Weights of a small contrastive image-text model: encoder arch resnext, encoder widths [128, 224, 384].
Rows from block 4 of the image encoder of a small contrastive image-text model, named by matrix and row number. Rows with one number belong to one channel. Each number is 128 + 24 x the weight over its row's rms, rounded and kept within 0 to 255. All counts start at 0.
Before each channel's rows are labels from the 100 images, of 14848, where the channel reaches its highest value: "lies over" is the class under the peak. Only what is clearly more common there than usual is listed. The data: pictures of board games with random positions, seen at a slant. In brackets: how many of the 100.
# convs1: grouped (16 groups) 3x3 conv, stride 2 (encoder.blocks.4.convs.1.weight, 112x7x3x3), inputs within the group 0-6, a 3x3 kernel for each
# convs2: expand pointwise conv (encoder.blocks.4.convs.2.weight, 224x112x1x1, transposed), outputs 0-55

lies over: piece of the first side (36)
convs1.79 [154 116 148 114 125 100 149 144 109 168 179 154 179 121 115 137 146 116 134 148 134 116  86 150 123 148 121 150 125 143 147 166 107 102  85 111 127 138 137 136 129 137 143 108 144 192 172 121 163 139 138 180 149  97 129 113 132 105 119 165 139 128 141]
convs2.79 [112 110  98 161 104 154 144 118 127 171 151 158  89 156 157 117 100 131 177 123 119 136 132 122 141 154 108 125 154 140 106 127 153  96 102 126 118 100 142 111 126  93 115 120 124  98  88 117 101 118 125 173 135 113 117  90]

lies over: piece of the first side (51)
convs1.38 [167 176 139 120 129 145  73 139 166 151 102 120 112 126 121 104 117 149 135 126 145 142 156 130 140  96 121  99 136 115 144 116 116 146 126 133 148 134 170 147 125 170 162 143 126 180 156 160 169 137 153 162 122 153 157 104 114 151  97 161 147 113 100]
convs2.38 [ 92 126 145 111 130 129 110 122 169 151 140 125 114 146 141 139 141 120 129 173 145 164 140  92 163 147 102 111 147 103 148 140 146 123 131 128 141 160 130 122 160 150  67 104 110 130 118 107 118 132 120 137 121  93 132 133]

lies over: piece of the second side (74)
convs1.70 [127 115 156 122 127 114 152 115 117 147 114 140 144 130 127 133 116 114 152 173  92 110 156 171  94 174 131 154 102 125 117 127  99 109  97 135 163 196 128 156 217 132 118  90 100 111 112 134 133 111 131 124 150 111 122 115 126 133 115 129 119 135 129]
convs2.70 [180 120 161 118 109  81 137 151 123 179 114 136 111 115 131 117 122 113 152  93 112 121 111 131 117 135 169 133 145 166 141 126 182  99 147 111 116 112  72 148 169 119  59 132 167 149 138  78 108 122 158 156 148 146 134 107]

lies over: piece of the first side (27)
convs1.37 [176 109 129 160 110 137 117 152 162 115  89 110 105 124 123 107 156 101 122 102 139 117 147 159 121 116 125 106 143 115 134 118 155  96 128 136 139 137 154 147 133 108 165 145 137 170 129 211 146 118 130 201 146 133 128 125 121 112 122 140 160 104 111]
convs2.37 [120 118 151 134 148 124  92 109 143 146 188 126 151 146 103 126 123 114 155 124 125 110 133  82 124 142 111 122 145 106 106  95 144 100  96 110  92 124 162  98 157 106 123 102 145 119 116 109 106 133 107 118 179 145 121 117]

lies over: piece of the first side (99)
convs1.24 [196 173 171 161 135 120 142  98  89 108 105 137 108 148 147 118 127 123 100 142 129 139 109  99 163 119 142 144  99  89  91 137 137 112 148 151 135 111 155  94 118 169 126 146 125  89 127 100 152 151 138 148 121 171 117 105 121 106 147 148 136 150 128]
convs2.24 [161 143 103 154 141 167 164 121 136 151 104 148  98  93 114 122 125 105 143 138 120 116 134 147 121 125  96 141 176 117 106 141 169 139 127 110 127  94 152  99  98 115 132 108 147 127 151 113 131 158 107 132 112 122  93 118]

lies over: piece of the first side (79)
convs1.31 [161 157 186 166 192 147 174 136 145 109 148 139 158 129 139 164 152 150 112 139 108  92 137 139 115 123 110 129 112 176 112 125 141  93 121 130 116 137 121 119 119 152 120  82 119 142 106  92 151 138 151 140 134 115 109 108 117 110 114 110 111 135  78]
convs2.31 [143 164 113 105 149 116 161  92 139 107 226  83 101 126 159 137 122 134 146 177 124 119 156 154 137 123 133  91 132 119 114 135 133 135 101 150 155 101  94 139 178 139 110 126 149 126 150 109 111 127 105 153 118 103  99 163]

lies over: piece of the second side (34)
convs1.61 [114 114 102 128 143 151 142 139 135 148 163 189 109 112  92 111  86 106 114 106 132 114 163 133 119 125 149 164 141 156 111 110 119 120 102 101 161 124 153 121 117 120 144 136 128 179 184 150 140 113  83 102 101  96 142 132 142 101 105 129 127 134  81]
convs2.61 [142 137 158 138 128 116 126  85 119 182 109 108 131 142 128 117 102  81 137  68 157 147 134  91 135 154 159 131 138 126 145 103 142  92 122 143  95 119  88 118 109 115 142 124 119  88 120 130 132  95 135  92 142 143 160 143]

lies over: piece of the second side (64)
convs1.0 [110 123 110 139 159 155 146  96 107 171 166 210  90 141 168 134  97 138 142 109 115 132  94 101 131 114 137 100 111  94 129 145 120 161 149  85 166 111 137 130 100 152 113 111 126 148 112 132 102 117 106 142 105 150 142 140 127 127  95 124 119 126 145]
convs2.0 [146 101  91 150 124 124 164 123 108 143 131 110 115 122 149 117  91 135 149 120 122 133 129 152 146 127 153 106 120 130 117  97  80 106 125 101 135  95 123 125  94  94 112 139 129 121  88 118  80 114 139 146  97 168 120 115]

lies over: board (100)
convs1.67 [ 99 129 153 123 111 136 134 105 130 169 185 147 151 161 167 148 214 182 137 122 156 132 156 118 106 140 143 129 140 126 123 134 122 140  90 133 116 145 115 125 147 124 125 111 114 129 156 126 151 107  91 100 129 127 116 108 137 120 117 140 165  81 112]
convs2.67 [127 100  96 138 110 117 142 162  97 129 129 122 118 127 116 126 146 179 106  93 141 111 128 125 128 121 115 143 142 120 128 117 106 120 110 173 197 127 136 124 138 123 140 115 111 117 109 114  75 148 128 159 136 123 147 118]

lies over: piece of the first side (93)
convs1.8 [107 134  94 119 108 129 114 125 108  90 127 114 106 126 158 109 125  81 138  99 142 116 117 168 142 142 110 188 179 163 168 167 145 148 169 167 139  76 143 134 126 137  98 124 116 135 114 126 129 125  89 148 123 109 126  90 123 116 115 148 139 146 107]
convs2.8 [135 163 102 141 111 130 117 164  83 113 163 107 141 100 115 148 117 116 128 111 139 135 131 127  99 163 146 116 119 139 133 150 116 101  95 122 111 141 114 119 143  78 105 158  86 129 134 128 109 126  99 113 136 124 125 157]

lies over: piece of the second side (28)
convs1.89 [105 123 130 124 138  88 113 103 142 160 146 124 144 157 130 136 110 153 166 118 115 116 123 168 136 130 104 137 110 166 106 136 121 118 119 130 132 109 148 125  96 130 136  96 147 148 146 144 167 161 116 213 140 182 145 124 177 172 129 109 149 131 135]
convs2.89 [ 86 104 158  93 106 116 104 128  94 111 105 128 128 103 139 132 135 148 115 109 138 176 156 126  81 129 114 108 110 119 121 120 171 147  85 113 128 111  79  70 122 104  90 106 116 124 123 153  83 124 116 131 146  96 106 123]

lies over: board (100)
convs1.73 [110 151 108 132 137 104 149 117 137  99 126 134 135 145 138 133 115 112 128 119 101 112 114 124  83 112  98  93 122 187 124 108 139 134 104 174 100 109  91 129 127 131 164 129  84 198 146 131 137 121 109 116 193 106 132 136  85 142 111 123 112 116 121]
convs2.73 [ 84 114 170 109  95 162 172 148 106  92 122 104 123 116 128 139 133 112 118  83 159 114 149 106 103 123 161 107 130 149 141  95 140 104 130 113 162 127 161  71 148 102 123  64 134 126 169 121 118 125 101 134 129 157 107 131]

lies over: piece of the first side (77)
convs1.108 [ 89  96 124 129 129 109 154 150 141 105  96 111 110 105 129 152 143 124 110 114 123 124 106 117 101 114 130  71 120  77 154 114 162 148 119 139  82 120 114 139  88 118 130 157 139 102 120 127 118 135 128 119 129 126 169 175 161 154 190 171 140 134 112]
convs2.108 [124 144  57 132 151 103 164 144 135 101  94  83 117 132  89 138 135 134 123 150 131 127 163 159 147 146 109 116 117 121 132 116 158 125 100 138 131 117 111 153 136 126  89 121 130 108  75 140 137 150 130 139 163  94 125 122]

lies over: board (91)
convs1.104 [113 120 131 172 124 135 122 118 130 151 144  73 145 147 123 146 144 131 117 107  96 148 125 142 162 148 144 130 128  80 120 149  76 154 126 128 171 165 116 117 122 136  87 133 136 133 142 137 128 131 131 108 115 122 188 189 175 150 143 144 127 127 171]
convs2.104 [120 122 123 144 131 126 124 100 118 135  95 138  87 119 109 120 157 119 174 104 133 162 136 182 153 141 182 154 119  68 126  89 162 121 124 125 124 150 114  99 132 103 122 101 104 113 131 139 106 132 119 121 111 112  84 129]

lies over: piece of the first side (35)
convs1.66 [117 116 113 125 113 142 134 133 122 139 147 159  96 133 195 115  88  99 121 130 136 156 129 100 119 112  98 141 154 146 112 120 128  98 152 129 124 146 109 164 107 123 107 134 151 145 115 102 123 139 107 103 129 127 176 127 155 130 119 136 175 205 179]
convs2.66 [150 133 108 144 152  92 100 146 107 137 119  94 174 129 120 141 137 118  93 129 113 121 145 100  78 154 165 117 140 144 142 117 118 129 127 137  96 118  95 135 136 137 112 154 124 143 156  61 141 140  89 163 157 118 130 149]

lies over: piece of the first side (59)
convs1.22 [ 86 113  96 134 109 139 161 134 107 104 141 133 112 122 153 121  89 132 123 112 147 132 129 108 177 131 140 100 192 131 121 132 151  99 128 143 104 146 127 130 120 148 110 101 114 114 160 139 110 137 137  69 111 171 118 163 124 133 143 113  60 144 161]
convs2.22 [118 115 162 144 118 137 128 135 125 134  88 130  83 121  44 141 117  97 125 106 166 146 145 136 118 128 140 100  57 110  79 141 144 131 100 134 125 112 120 156 113 131 139  88 134 149 154 137 174 119 145 131 108 100 123 117]

lies over: piece of the first side (67)
convs1.92 [130 164 118 165 128 164 136 130 115 196 114 161 130 165 125 117 163 107 183 114 198 144 147 137 111 105 103 137 122 122 107 131 134 137 148 123 182 167 171 148 140 163 126 158  99 124 130 120 128 113 112 128 123 119 118 108 119 135 121 117 116 120 141]
convs2.92 [125 146 176 141 158 144 103 158  99 106 161 137 148 133 117 146 104 129 147 127 107 130 135 107 184 108 120 106 123  99 100 153 128  88 101 134 119 109 138 164 145 129 147 111 118 101 125 124 116 136  87 157 169  85 108 108]

lies over: piece of the first side (25)
convs1.107 [145 147 147 118 127  80 121 106 165 150 138 115 117 158 116 102 107 131 123 148 119 129 119 138 125 110 109 142 149 128 107 130 126 163 137 180 131 134 130 136 107 118 105 151 118 131 152 120 145 123 120  99  91 144 129  83 137 118 127 134 178 199 207]
convs2.107 [156 131 165 120 132 100 118 158 109 144 146  83 173 144  90 149 130 132 131 125 168 145 109 185 116 130 125  96 146 170 123 136 124 120  98 144  99 128 113 116 153 109  83 132 126 123 147 132 176 127 103 139 140 142 137 130]

lies over: piece of the second side (45)
convs1.60 [148 166 151 135 154 118 154 155  95 104 120 113  86 149 138 141 108 162 197 124 151 130  94  94 178  99 109 112 127 125 104 120 156 125 124 143 142 132 138 147 140 117 131 107 110 125  91 133  79 119 129 121 128 167  86 125 110  95 126 131 107 165 140]
convs2.60 [114  90 105 144 136 133 185  63 114 138 143 127  77 144 122 114 145 122 105 131  78  95  92 131 124 120 133  85 159 102 117  87 127 137 106 105 126  92  79  76 133  77 153 111 109  95 134 117 105  84  85 105 158  97 140 114]

lies over: piece of the first side (65)
convs1.27 [134 146 128 117 126 122 128 138 131 113 124 150 154 108 155 133 109 129 155 154  81 156 112 125 146 133 140 148  95 127 107  99 167 125 141 107 112 100 166 131 155 140 139 111 101 129 117 216 162 114 168 136  69 134 128 128 170 144 121 151 120 107 109]
convs2.27 [152 113  80 140 122 144 117 158 108 146  85 115 157  95 116 126 127 147 150 136 139 157 128 123 109 140 110 140 144  96 120 124 114 123 137 140 122 151 146  53  94 114 125 109 160 111 117 104 126 121 142 121 139  93 128 107]

lies over: board (98)
convs1.74 [136 140 131 105 121 142 103 130 121 120 147 133 133 121 103 123 140 128 169 162 173 164 117 108 129 118 126 119 179  89 108 119 123 142 162 109 228 117 113 147  88 110  82  97 101 110 116 106 132 109 143 104 107 109 117 116 137 134 135 118 145 135 127]
convs2.74 [105 121 125 132 153 149 129 147 105 130 128 141 101 138 138 112 144 141 134 111 109 140 172  79 133 147 123 115 175 104 106 163 206 114 156 114 123  89  98 117 151  86 146  98 158 135 127 125 125 107 120 134 167 147 134 112]

lies over: piece of the second side (38)
convs1.58 [141 121  93  97 128 127 133 123 145 150 136 170 124 139 158 124 117 194 123 108 132 121 152 150 132  96 109 136 139 186 141 141 149 141 138 147 130 113 132 111 132 119 113 125 131 135 195 133 195 146 161 123 125 115  79 126 178 113 150 115 115 140 137]
convs2.58 [137  99 116 116 131 127 106 105 145 180 162 177 120 144 132 137 133 103 107 154 150 158 140 100 140 197 113 134 170 106  90 140 143  95  84 117 146 127  62  62 119 138  53  98 101 117 129 102 143 100 106 131 101 129 121 119]

lies over: piece of the first side (69)
convs1.6 [146 119 150 156 121 143 167 114 137 132  95 138 122 105 124 109 100 109 217 148 154 134 154 133 152 114 158 115 116  71 156 122 110 146 130 156 133 123 100 120 117 132 139 126 127 174 146 124 132 132 127 151 105 131 165 124 205 123 136 122 118 131 123]
convs2.6 [124 182 115 124 120 132  92 150 115 130 119 139 132 134 114 124 104 164 110 105 100 100 128 113  89 141  99 123 126 108 134 101 145 165 107 130 130 119 123  72 149  95  87 105  98 115  87 139 110 179 157 101  76 136 125 133]

lies over: piece of the second side (73)
convs1.13 [123 131 139 126 155 138 126 118 102 120 186 170 116 189 144 153  76 132 125 170 129 151 187 148 134 111 140 107 118 117 115 113 129 120 119 129  73 122  95 161 162 172 116 131 140 135 119 119 120 130 115 132 115 143 110 107 104 125 143 104 109 128 169]
convs2.13 [171 116 144 107  78 100 130 113 124 152 151 124 107 100 122 118 158 120 136 170 102 123 100  88 164 134 112  93 118 133 118 106 176 132 110 136 152  84 141 128 137 144  81  98 108 119 148 117 133 126 176 135 149  94 134  99]

lies over: piece of the first side (48)
convs1.85 [174 101 153 161 144 151 124  95  94  92 153  79 101 127 128 116 126 138 119  74  90 102 146 112  90 147 134  98  87 103  78 114 133 125 127 143 145 125 142 150 127 130  97 116 103 131 110 132 106 125 106 124  99 107  78 112 108 133 112 112 104 138 130]
convs2.85 [107 118 139 111 152 121 118 127 136  98 151 127 101 175 143 133 146 139 151 126 103  96 140 156 127 144 188 139  98  98 152  95 117 143 172 130 136 132 151 109 164 127 154 116 114 115 152 123 149 183 106 139  92 113 119 149]

lies over: piece of the second side (58)
convs1.111 [137 122 128 130 128 129 159 133 171 171 101 138  91 138 116 115 127 163 129 188 153 146 155 135 104 115  82 158 115 123 105  93 127 122 128 164  73 111  70 101 132 151 144 159 132 141 110 102 128 145 103  97 124 116 125 120 121 106 108 106  93 135 125]
convs2.111 [154 133 112 143 122 104 125 136 121 146 166 125 123 160 114 151  91  88 143 116 162 105 153 105 123 113 119 133 152  94 123 128 141 125 180 148 114 119  77 114 113 124  93  95 119 108  94 109 129  92  82 146 149 124 110 119]

lies over: board (99)
convs1.75 [141 109 145 133 143 136 147 124 102 155 165 127 145 131 129 143 121 107 130  88 181 102  80 127  95  99 168 153 148 125 113 158 109 149 152  88 135 154 156 155  96 169 145  77 168 100  92 112 133 131 115 107 149 113 142 106 126 118  97 140 129 125 136]
convs2.75 [132  95 145 115  94 143 133 109 141 137 100 148 118  84 150 116  95 109 126  95 129 124 107 130 136 114 106 116 121  68 154 127 107 117 137 108 122 128 151  96 136  88 143  93 160  98 122 107  98 104 123 178 113 113 113  97]

lies over: piece of the first side (79)
convs1.102 [142  92 139 132 137 121 144 108 127 100 117 131  70 139 144 124 151 176 125 136 116  75 143 180 151 144 141 150 132 126  95 145 159 149 120 161 120 105 137 139 106 125 161 124 139 107 128  98 132 147 117 117 122 138  80 106 131 105  97 150 180 165 169]
convs2.102 [144 107 167 130 125 113  94 109 128 100 118  98 140 144  98 122 111 171 118 109 137 124 127 104 120 141  86 106 146 114 114 106 136 148  70 148 133 140 123  90 182 126 147 103 113 165 129  94  83 138  81 131 148 142 112 145]

lies over: piece of the second side (94)
convs1.97 [108 156 134 158 149 205  98  94 149 160 119 151 126 124 140 140 119 101 136 114 138 131 156 125 154 109 150 134 170 154 140 149 148 128 105  82 106 117 140 127 123 104 156 108 132 129 160 148 124 197 165 110 117 130 116 106 117 131 142 150 112 142 164]
convs2.97 [168 122 104  73 122 130 150 112 182 141 112 119 106  87 156 120 105 113 162 169 141 113 137 154 137 109 108 117 156 163 158 113 137 153 102  96 107 143 135  96 130 103 123  97 116 131 113 116 143 174 145 139 166 135 143 106]

lies over: piece of the first side (55)
convs1.53 [130 126 132 136 142  99 131 112 107 100 106 110 149  91 128 167 166 192 156 162 136 140 138 151  95  93 127 144 131 152 123 122 124 130 108 140  78 102 105 166 126 119 171 168 182 124 152 135 112 120 132 113 128 111 162 147 119 121 136 128 103  83 138]
convs2.53 [ 97 118 130 141 152 120 138 162  82 107  89 122 121 101 116 155 107 126 139 114 102 124 139 136 123 125  59  57 135 108 132 119 126 104 116 102 131 108 131 114 129 123  99 109 122 115 131  93 138 116 140 171 159 111 173 126]

lies over: piece of the second side (52)
convs1.96 [133 142 135 195 167 158 138 158 118  95 123 124 117  97 112 125 129  98 137  96 112  85 135 139 133 139 138 143 150 110 162 127 124 125 130 126 112 115 115 123 112 142 128 124 119 152 151 128 123 199 151 174 135 138 166 138 123 178 152 123 173 149 167]
convs2.96 [148 112 106  76  64 118 141 136 139 157 117 151  80 130 128 125 141 125 150 134 114 144 142 112 133 129 148 140 159 124 137 111 154 123 123 138 126 140  82 107 123 135 124 125 180 115 170 105 141 148 176 147 102 154 106 115]

lies over: piece of the first side (94)
convs1.49 [140 100 159 141 130  97 107 117 117 155 135 196 150 161 170 190 187 117 123 132 153 111 122 142 147 120 115 125 131  90 120 117 138 135 130 135  98 127 164 121 137 158 154 182 144 129 128 134 134  99 115 111 157 107 130 110 117 123 111 115 123  92 157]
convs2.49 [111 114 112 113 156  88 115 127 129  86 140  86 154 108 103 138 138 114 147 136 147 120 143 116 143 105 122 123 132 114 112 125 118 123 150 152 117 122 114 138 109 149 116 106 112 132 161 111 136  99 103 185 151 121  96 152]

lies over: piece of the first side (54)
convs1.55 [125 150 127 107 152 124 122 109 115 126 131 108 138 114 169 210 179 182 114 145 113 132 151 131 102 117  96 125 119 112 123 124 131 124 107 146  98 133 130  83 119 115 179 168 175 120 137 154 129 132 133  91 129  93 116 136 131 146 127  92 112 124 138]
convs2.55 [117 139 124 124 111 117 109 126 116 165 158 117 165  73  90 196 109 145 129 153 126 109 126  99 115 139 112 102  77 172 114 119 168 143  93 124 147 147 157 111 186 112 146 146 139 117 180 116 134 128 132 126 126  97 163 135]

lies over: piece of the first side (88)
convs1.30 [168 174 206 142 159 152 158 150 148 103 164 151 166 159 127 127 139 165 118 117 131 110 109 130 108 111 115 134 119 121 134 133 139 162 114 105 111 126 121  96 105 123 153 115 117 112  99  87 126 105 161 124 103 120  97  89 118 125 142 121  87 123 118]
convs2.30 [156  99 144 131 162  95  95 143 126 120 209 134 137 135 123 136 157 117 138 100 122 107 109  88 131 114 156 113 162 110 138 134 125 125  94 163 208 155 140 100 147 146 186 134 149 128 121 118 139  89 131 104 156 120 104 118]

lies over: piece of the second side (25)
convs1.34 [ 98 121 143 121 134 147 140 131 126 126 117 115 133 119 115 146 139 128 102 136 104 151 116 145  95 131 130 184 169 214 146 147 144 158 150 132 112 111 168 110 117 144 169 149 172 120 101 116 167 144 137 111 113 116  82 117 105 164 116 140 109 114 113]
convs2.34 [ 60  93 100  84 115 101 125  71 154 102 117 116 149  91 132 136 158 125 132 157 150 135 136 105 157 140 134 132  72  95  73 140  94 136 124 104 110 125 142 117 129  97 148  81 133 134 131 175 159  98 142 100  91  97  87 158]

lies over: piece of the first side (27)
convs1.100 [125 137 117 111 129 116 134 128 124 139 177 126 202 147 113 138 126 123 173 181 139 185 147  96 170 143 128 142 168 122 154 123 111 163 145 132 153 133 152 117 138 140 129 115 136 125 146 145 121  88 162 138 144 118 110 111 179 134 131 122  90 120 109]
convs2.100 [135 126 100 142 137 123 109 138 151 118 218 101 126 122 143 158 116 141 154 141 137 120 177 120 152 139  97 124 124 147 101 141 117  91 108 104 103 133 146 195 158  74  97 147 119 133 120 138 110 149 112 100 124 110 126 117]

lies over: piece of the first side (89)
convs1.20 [121 164 123 111 129 155 127 121 125 132 119 148 105 130 113 163 105 115 146 163 116 163 121 135 174 174 130 133 100 114 122 109 124 189 136 139 192 157 149 118 114 143 118 114 104 130 138 133 154 145 143 181 147 162 123 103 180 141 150 103 108 124 153]
convs2.20 [148 116 132 107 133 116 185  74 130 143 210 121  57 106  95 169 138 102 142 108 115 105 144 121 122 123  78 121 161 105 122 144 135 111 139 112 118 133 157  84 189 104 156 113 137 112 149 123 105 159 119  97 133 175 117 112]

lies over: piece of the first side (90)
convs1.109 [ 71  99  99 120 124  92 135 142 142 105  98  81 102 129 139  98 149 105  93 101 105 170 123 137 134 138 104 102 132 100 126 122 129 169 140 146 135 107 102 108 147 111 135 102 124 138 127 129  80 133 122 114 151 104 138 176 165 132 157 147 139 179 136]
convs2.109 [175 139  62 122 123 148 155  93 118 111 149  87 144 129  87 176 150 106 133 147 140 111 148 139 105 165 148 124 102  89 170 128 130 128 114 162 134 127 160 127 166 138 109 116 124 111 136 112 138 115 122  96 123 113 134 132]

lies over: piece of the second side (25)
convs1.11 [126 122 121  96 116 123 126 132 132 161 122 138 123  97 189 175 133 109  85 157 170  99 114 181 125  66 126 133 112 123 129 127 110 131 123 129  98 125 184 121 145 179  93  82 140 121 141 135 126 132 101 125 122 137 114 120 104 122 127 151 108 124 143]
convs2.11 [195 171 145 116  89 125 142  73 132 158 138 139  92 115 139 108 110 129 112 119 125 106 125 130 172 125  92  97  72 181 146 104 115 110 111 119 130 122  71 183 157 124 102 126 156 132 109 140 130 104 122 103 119 129 117 123]

lies over: piece of the first side (100)
convs1.26 [150 156 130  97 125 122 115 119 134 152 141 161 137 155 134 117 111 116 113  75 122 157 127 118 117 140 150 154 135  78 179 126 169 171 127 144 137 168 150 172 131 190 116 124 112 128 148 168 129 150 162 135 104 120 127 158 167 143 140 146 128 120 145]
convs2.26 [163 143 132 135 135 116 113 153 109 107 204  98 134 132 132 136 105 134 149 155 139 128 131 135  59 127 155 110 150 118 150 151 118 129 128 127 126 106 140 145 160 131 129 123 128 106 155 107 140 103 132 167 144 120 129 137]

lies over: piece of the second side (84)
convs1.40 [177 122 112 150  81 156 152 141 126 128 138 137 111 118 112 126 131 138  94 120 131 126 165 127 124 115 117  81 111 113 134 166 103 120 124 111 128  98 153 127  87 165 137  90 155 105 136 128 110 120 202 126  76 131  98 164 135 140 107 122  90 127 126]
convs2.40 [189 140 193 135  86  97 108 100 110 158 136 173 137 123 135 132 119 143 113  95 158 133 121  86 112 125 127  76  92  96 176 135 111 107 106 167 137 120 101 166 122 147 146 120 126 129 136 118 134 168 115 107 145 107 154 123]

lies over: piece of the second side (73)
convs1.41 [134 128 118  90 136 124 104 140 113 137 130 125 127 117 108 138 139 116 181 161 140 136 120  91 147 112 122 161 154 123 149 129  94 179 131 124 106 111 143  75 143 120 117 122 186  97 160 141 129 140 167 113 109 183 182 140 128 101 132 156 135 101 114]
convs2.41 [145 124  93 110 142 151 167 137 118 140 114 154 102 123  84 112 148 134  77 121  86 124 148 151 155 148 139 113 135  90 115  94 135 123 128 131 146 137  96  52  83 144 139 151 137 102 132 127  87 154 120 112 134 105 147 119]

lies over: board (100)
convs1.15 [ 96 107  81 152 102 131 158 179 109 121  99 157  96 157 113 109 125 133 116 132 127 155 114 126 147 126 124 160 172 181 163 168 139  94 103  93  97 131 113 115 127 141 111 105 103 126 126 127  97 127 131 117 146 191 105 124 119 145 107 143 114 136 123]
convs2.15 [105  85 141 141 107  91 137 158 103 112 124 123 150  81 130 132 119 136 123 138 206 136 115 120  77 125 101 101  98 109 106 123 145 164 143 132 121 133 120  96 131 125 117 148 151 127 145 180 113  97 129 137 110 114 130 138]

lies over: board (88)
convs1.99 [103 131 112 139 109 134 106 109 127 145 186 118 178 161 118 129 114 100 122 176 107 171 131 142 132 116  79 121 132  99 156 113 112 134 149  84 192 138 134 135 123 160 129 111 124 117 135 127 141 113 139 126 142 104 149 158 182 143 138 135 157  93 123]
convs2.99 [143 145 108 105 166 150 145 115 106 110 110 126 139 109 111 117 151 100 160 153 137 154 122 144 142 157 144 138 121 100 120 151 120 117 117 118 136  76 138 191  77 115 115 138 144 124  91 146  94 143 102  32 144 143 105 111]

lies over: board (100)
convs1.14 [180 191 188 143  97 115 128 120 110 140 127 125 148 127 108 157 128 169 117 123 151 138 112 149  96 129 127 162 144 186  87 178 125 111 120 130 100 113 101 123 134 127 103 100 131 121 109 133 128 126 113 138 112 123 110 150 107 100 123 102 168 111 131]
convs2.14 [131 120 122 143 152 150  80  97 103 102 114 138 139 157 108 144  98 139 135 127 126 126 125 182 192 122 113 174 130 133 115 128 111 159 104 122 168  76 122 102 149 113 116 110 137 125 143 162  96  87 104 111 122 114 122 131]

lies over: piece of the first side (37)
convs1.51 [132 108 100 112 132 119 126  97 130 160 160  95 190 185  86 183 147 119 127 145 138 116 106 141 123 140 109 146 136 141 125 102 160 103 143 101 113 137 132 180 150 142 123 174  90 109 131 137 101 127 132 112 121 178 119 143 119 138 109 128 121 110 146]
convs2.51 [107 138  88 118 103 152 160 149 140 109 132 117 108 101 102 150 104 135 143 120 155 110 179  97 110 139 152 110  83 116 115 132 125 131 139 146 147 125 126 159 115 126 150 123  99 116 115 119 159 128 141 115 121 103 142 136]

lies over: piece of the first side (74)
convs1.95 [105 107  98 112 129 124  75 142 167 104 139 104  85 165 128 132 118 130 115 135  82 127 143 141 124 106 163 117 133 117 140  90 144  80 109 159 102 113  83 121 154 153  76 121 167 116 119  99 129 128 128 127  91 176 121 138 136 115 131 124 108 109 144]
convs2.95 [106 117 138 100 135 133 146 145 148 123  84 138 109 127  81 111 124 120 121 112 149 147 112 105 141 159  77 119 125  58 166 142 118 156 125 105 145 143 101 171 115 122 150 109 140 148 134 123 112 179 131 148 107 104 120 132]

lies over: piece of the first side (89)
convs1.16 [ 96 103 156 114 160 109  90 147 133 144 125 120 108 131 133 152  97 114 121 124 127 104 127 129 106 174 147 121 154 120 160 111 119 112 139 111  91 102 123 137 146 115 146 106  91 163 198 145 190 118 138 147 164 166  82 104 132 123 116 138 127 123 143]
convs2.16 [ 97 138 133 120 105 109  86  80 158 188 140 127 143 140 114  93 133 120 151 112 149 157 158 143 132 125 106 114  88 123 152 152 125 130 160 114 100 149 128 137 151 152 112 130 132 150 138  94 166 169 134 159 105  80 129 129]

lies over: board (100)
convs1.50 [119  96 151 115 159 111 129 134  98 141  80 154 119 109 132 124 100 114 167 119 114 153 142 127 164 170 148 159 102 154 147 134 115 149 132 137 150 115 117 100 114 106 165 119 102 135 102 135  66 168 148  93  97 151 120 111 142 109 112 116 168  98 103]
convs2.50 [144 141 119 167 157 141 133 122 100  97 120  99 147 115 122 120 174 138 117 113 105  97 106 124 123 105  56 142 127 139  92  64 119 103 166 117  95 100 143 112 143 128 130  90 124  85 104 137  88 138 138  96 126  77 126 102]